A small image autoencoder, trained from scratch: 48-pixel images.
Rows from block 7 of the encoder of a small image autoencoder, named by matrix and row number. Rows with one number belong to one neuron. Each number is 128 + 24 x the weight over its row's rms, rounded and kept within 0 to 255. All counts start at 0. Numbers have three digits each.
Before each neuron's rows are labels from the 100 images, of 14976, where the neuron reaches its largest size: "strongest on" is what is common among them. Only what is clearly more common there than usual is listed. The data: made-up ball-and-stick molecule models.
# gate: MLP gate (encoder.blocks.7.mlp.gate.weight, 336x128), inputs 43-85
# fc1: MLP up (encoder.blocks.7.mlp.fc1.weight, 336x128), inputs 43-85
# fc2: MLP down (encoder.blocks.7.mlp.fc2.weight, 128x336, transposed), outputs 43-85

strongest on: dark backdrop; purple ball
gate.63:119128107092121116193142148144135131125120140081149105127122097087112113132126166111149123159128133152126105083122141129138160135
fc1.63:140143157140132115102083081140122107102175110097161136127129135122149114116062104129169121143135118138147109154174135133124122153
fc2.63:120105122100128133157136128132126192125095130095157077133146126109137097138088132139159123140132091123097116093172114135092129120

strongest on: dark backdrop; balls: twelve
gate.165:140142085110117104153133153122113175107123175135145104140110141119136166151142156134106144122131103116126136126179117109128164123
fc1.165:147090105110130139116133152126126173186106140119112158134093137108138174076166141138115136170133131132113171108114128136126131110
fc2.165:145144129099121132115161141123124092153163123117115133130086117132138136076171140120126146143130116121173165148093131131145137122

strongest on: dark backdrop; space-filling
gate.0:179177140138106155130149139117104162129126109088075098131135102134091104110101120134176175158142136132116131132137106115151153181
fc1.0:114151127115136123127133188118116134200096082163115064129113158167160126158146104105098153100125108107132114177153132133124124120
fc2.0:119124146125123132149081125107122068145117136142109093133149153119119190086127095122141129192139162124110163151144122137115118130

strongest on: green ball; space-filling
gate.207:108112154146128123158109097117110086137108099121184047134121118104129170100138149114131167116097119122151111148141098121176155193
fc1.207:118138112134139115090109124139130156171110135119135145118132131117144139152129160132105089141130072144093178109091136132108137089
fc2.207:090121111108108121089120159144127150144150119092158158134117106114158073125122152127081180125120093135114146099122141125138119121

strongest on: yellow ball; space-filling
gate.255:110121154116127136123154100128113137130165128116146171125117136143149101091168111127147137145141175130100076188154103146076139121
fc1.255:162140131107139120160119084120140128088185131157111166114144128087114169095178105132096114110101124117149148096111147159090131080
fc2.255:118165110098111115113153101133114147111134129123114140141163094129179061154125113108133119168114144125149157094186150134150105141

strongest on: green ball; space-filling
gate.135:140154138081119121134110115131132143122108127139092151125159188135175168204150082137153084118120134151131146103127122085152152085
fc1.135:102144137119144126117202114118104135105084128113113091109123137137119082100110118137121125174117149131090146170136146123126084095
fc2.135:126134131134124111107141139149130056106141120143113149130102113131102195156110105128132107146122163142143153138116113147166117102

strongest on: space-filling
gate.251:140115125133125154109145152113124184101090155094093158127162183144146108109140095100100102161135138126164138147159151085161136101
fc1.251:098146143126133109130079156126130129192142148166137126104085064131152130124104113119108154097125113132116122147076129116109139137
fc2.251:097117126174123125158099149122122135127139129139143093131136118127136061154135136123101129090122117135117112126118120111131150159

strongest on: balls: eleven
gate.94:121110123184135130140159148127138114099142112104150126123133118120129125121165152143088127128135136126121145095058140135092116127
fc1.94:122117140118128115105148130144126100145101141110117094147135149118132105116160139151102066148119139124135163147104115147145137100
fc2.94:185128135110135130122094136122135072119064118115108090125134149132180158098162147128149150134134126129116108155105134114109135088

strongest on: balls: twelve
gate.84:082109136085157132088130095092160151125121123098157115096134112151092159134134102127127176132123162152108146107173137118122149103
fc1.84:114143160118128158189129124125130102102125172120147111129062137129131102153093133129148125127139141125154103140100105130086106156
fc2.84:146101150100125135144158096139126113089117154113154120127138149148087136156086113131156134158131170127137090109110095158149095152

strongest on: balls: twelve
gate.227:140134127131139125174120109145124136138115130155129139129131099148150112147159114112090198122118128130068112153183134121190155101
fc1.227:148155123108139124165127122112136139095171129135128158125139140103125196150077136121082163104131133143110123149119138137100123136
fc2.227:089117108167109126121093117113124109136227117121159163136138114112144152103134126122106135095117103126106120129095140130108131115

strongest on: space-filling
gate.261:170115165101131114126111114108153077109113143111115087131166079136158166179123113131162170090129160140119118123166129162149131116
fc1.261:133096118123133128132165145125102055113193135096110118118136116122123138113139120131142124151104117126207142104099115172121143129
fc2.261:123138124158123117105115133141126097144088125154139109122090098145125162087152165141107114152117067135121138152112134114113121143

strongest on: dark backdrop; small balls on sticks
gate.190:121121141144120154127112075130133140116125140152120072148103198138153136094106115118143113170149157137119101166113116131113168107
fc1.190:082126134093116139143135131111133113116115123102112118120093179146092143159123102132174145161098167094157127157125132132162117140
fc2.190:144113129102121143113167088101117153153130129153129100137105061107196145064111134129129123157147098110104151147090118137122141131

strongest on: purple ball
gate.180:127158115145118142144131080127119155119130124146130096125140104138178123143118092126173136106119135136171138067128123132156137124
fc1.180:152130115113132132127126119110110144137161127147085114153137085089130150167116119136161109118146179142117114105162141107153129129
fc2.180:163117134124136134107117064100143119110098133072137134116117163133111167163106121119126128100130153135127160084089123127098112085

strongest on: space-filling
gate.39:113153115155122153110108151125124076135061138145147129125109144136173149135128140148125177108119146127102184147089114139162138119
fc1.39:095141130108139126116129158132130144111082123118136101161165154110075153086144132121141121142150102109132078206124128109125075114
fc2.39:150117129121135111121101104153142134152162137098111107121173104113120143117110106127166076160118121142136143117180130143117118100

strongest on: balls: twelve
gate.128:088137126156108120104177139122129091163132136131213105118152079147085069145099109142120120111136148149178148096112134153122119151
fc1.128:141139104090120124089100151115133067163080135132113095122102125137115134140125141126144098131108149110099115161163123130092110115
fc2.128:161106119118136128132134146104133166127156124081139135129112129079114127129108073149198098071125128135102143078132129139120141123

strongest on: space-filling
gate.163:154129146117146145171117166119148157128175123119107163143121102075174126121100166123116117110126177111146154136116106095130121159
fc1.163:088135134137129104135137125134132143153115126181119117113123145136078128133132063143180140121105116125174155138106164180152146170
fc2.163:148181128122112132141128157141117159133140137144150099143131140139172115079095180131075127172138148124106106089123122128148133144

strongest on: space-filling
gate.61:144136133059140136122122103135133107124153132116173145121086164146109104186136115139131061122138120125178152150121112127107097168
fc1.61:115127102131117129163114100116132084138062103144115148126125165118163156128115150125131155192119131126122123132142129131086113105
fc2.61:126146134168118133102166081129127149140114135122135156129148125142107116149143117118142132072127128130099180111070121126140129143

strongest on: green ball; space-filling
gate.228:120112136121101122077127152119122107186087119136091092139132183146092118122174132134162113151139139145127155084104132101122144178
fc1.228:175123138135119130172116126111111109133095116125150144125130099108114117132141133111154148121137073126183118111102127127134136130
fc2.228:133137124102113114122155106114126142129160133103150150141140130140110092116130143127142116127118143131153140118185127138160123099

strongest on: small balls on sticks
gate.324:114118142124113108117143128150125118099157119111124047121142140119148125125113105116114104147121100137128166128147136141126108103
fc1.324:157187104176109110150157171137100115143105156149082154133140121114137169119130139123116135115128130118121135165120133126163092115
fc2.324:098120128126108128157132132139122170137179144129170172137133119130088110176109148130117137089129129123156126076121116131120123132

strongest on: dark backdrop; purple ball
gate.258:100130093107104111115129171135111156158111125111076092142094101079148160122150167138112131125128111118095137132113140120119136117
fc1.258:139093149099138136099113088148124107134150091103139135128171119122124072128119121101134088154123096140115083168172159125198107112
fc2.258:125117131136115132176129154134124165114085139142163137133130171121155138162098125134142131076132142128132130125107122129059128140

strongest on: space-filling
gate.46:125118127120119134131099140126132104136104132114100127131142095157106127146173145123139151101131148121131111156121149107113083126
fc1.46:107164149157142124140161146137126169101161153159075108137165164138105089096165101119102143111127110145172141126112125140123126132
fc2.46:073166118120128123189133200118127149165161131154117122127158115127125123051118123120112131110119145125164094153167133117127145129

strongest on: blue ball; dark backdrop
gate.134:143093131105127125134130139127139125125046136096116140143124140128139171131152152133188133131148171131135111094115136125123146148
fc1.134:118115125115121117170141147138122145076090133099121175109127162118095115134132119127150154103111150131133165139103125129192112118
fc2.134:169144132190121130110139158131120137126103115149145126140079095142129122168150122140134135122134132124085143108110123131184149129

strongest on: space-filling; yellow ball
gate.105:154121165136147132114099139119141138121153143140107133139109097121099095171091121136094091130133126121177109121139133137172140088
fc1.105:145124118104103138139140137136140142168169135103187122121109108125166097100093159131104132102099072119124088087124123132142148094
fc2.105:119107129154130126101090104116130120159150135116133091128166155119115117119113066118136070115130074129086120140164127116165132161

strongest on: yellow ball
gate.186:129106137109131144134151138124132098108127128119124160126095154134139166157140161115138147161135144135144135114133099141111083120
fc1.186:118152126127138154133116102103140104094109136105122105135113141131112064160120139122152108121129104142133100101118105131127104111
fc2.186:155126138142113145136131140102119084121136150092115149136140147138145124109122150125143121112132111121150111091117120123175100141

strongest on: space-filling
gate.318:099158140132128121125122157133144103117182123119152123149163176114155145137118098127105077131143147141127145103148147117085160109
fc1.318:195152138127128132137114140136128133130099134158149078143189133145155100184135166112156140092145129107133124095096123107115118118
fc2.318:143126125189118139141163142133123152122126130124171165134110072133112122106155125115131177091134145120059148097130144120146110173

strongest on: yellow ball
gate.304:100153145085125150137135152132125151120156139138144106137072169122137111114127126141048108141136123121149179135095120144075126144
fc1.304:138170139131122135119087111094126120163105121201116150128096174129104143155143152127100147123129135122096117135071111127121106106
fc2.304:105125137152134136103146052148137146108133137080110128119159136139059151114140096123178154146129142131124104105177127116163118104

strongest on: space-filling
gate.27:132156131114142124136089094153135102166086133136141114139127135129129165111136111111149165098148127132122134111141107091121153123
fc1.27:139095149131143131127119165126119150096179091105138119123162123090139085141157171127137157110114124130196166105147120121167122142
fc2.27:165138111122140100138105138134136147108171115115151128115140145122195174168104167150110107097109103139138103127103140111111132124

strongest on: space-filling
gate.177:161104143097141128122075109114132090142111129124118141123143072126142117081151154142093093145150085110164135163094139144121142102
fc1.177:121123088174138120122202114142117095166116099140135111106088122160096162129123139117190104135131089131094112162115148118131119110
fc2.177:093117119119120120126156122146122183110160125103167135136137118112053168145122111133125094127126098123124123137154126140121121150

strongest on: green ball
gate.59:111144131131132141158136137154126120119188118113117127134126121078168139115092148120153120140125154146104123061151128125105136172
fc1.59:149165113119129123152156131110121124094211116132108142109112114127139132102066127116121158126106123129123122144111146122122146119
fc2.59:138128114153144122147161123072141146137116116156154133102150120117160133098121129125087115149126106126119150175104132123095146166

strongest on: green ball; space-filling
gate.154:094104147192121147116142132120132123155120141154125111131118102159110104090110125128166105167134136122145119131179151136110114144
fc1.154:107146122137124118108156129147135121123095134113138139109142150107121135144135117127139040111128128141117146126156133097125109196
fc2.154:129117133137124131118110149127120153117151151134149061130111157130167120137131154123091143163130158122109075088104125120092102136

strongest on: dark backdrop; purple ball
gate.5:124076103126122131129130107115099106129093137151150110120075129144158104136134110119092144081109107143123152125115142153126134158
fc1.5:134138151146136148093154140122140175143131143116145125108116148152117128066102110126067155135141134135126097164156137105096115140
fc2.5:142133117107111126147108126146114144106162127153114160148168136131222086103148165115082051132131123122142116119128135112146139143

strongest on: purple ball
gate.215:128149140101119143116106102123122088123227127160122139117126125121144147151111164154120135141144121137160140058096122149099119108
fc1.215:095120149134118142109123126121130152133149122170130111133124097136168052127094141138109113117142062124137130104084134127104143109
fc2.215:188076122144127125118100103102136151121055138089110115123132137129113177124148128130185161137132122137070151104176127134110107114

strongest on: yellow ball
gate.85:138133140117137115117148105104133116125131122103114104122175138188091104116121091120181167142106155153121145141161147108134128125
fc1.85:127117140116119121123064125146130132129139130167072155126153114139151135083167168125118137106134089113123134165176094115149118110
fc2.85:125144102116123125087095119149133150171115107119102134135151090104113096106152140114145105113123106129118119123188176102149150092

strongest on: balls: ten
gate.240:151108138121112117093137100116121165135069107081124175135143118132135156113191110132144141108124132118116183100133135134116111155
fc1.240:144144127157125109146133144115114109137121123094123139146103083116129190116151163152135138111136149127096132153195110092168098111
fc2.240:113104130155126131150154092138126132126159121180160125130139116117111132092124162118126145146128139122098111115074124144153143166

strongest on: small balls on sticks; balls: twelve
gate.114:127134119138132112154133145106135163149145155169196135116143112127127161104129132122131122146136144133127072120111124118103154158
fc1.114:177152139095124103151119193127133162137129143188160124136124115139134166091131159133096125151134121127097077140093116127133130142
fc2.114:152131123098133131124092137087126081127101134138081108125102169122143164158162147123106163118131124124143144148105133123140115106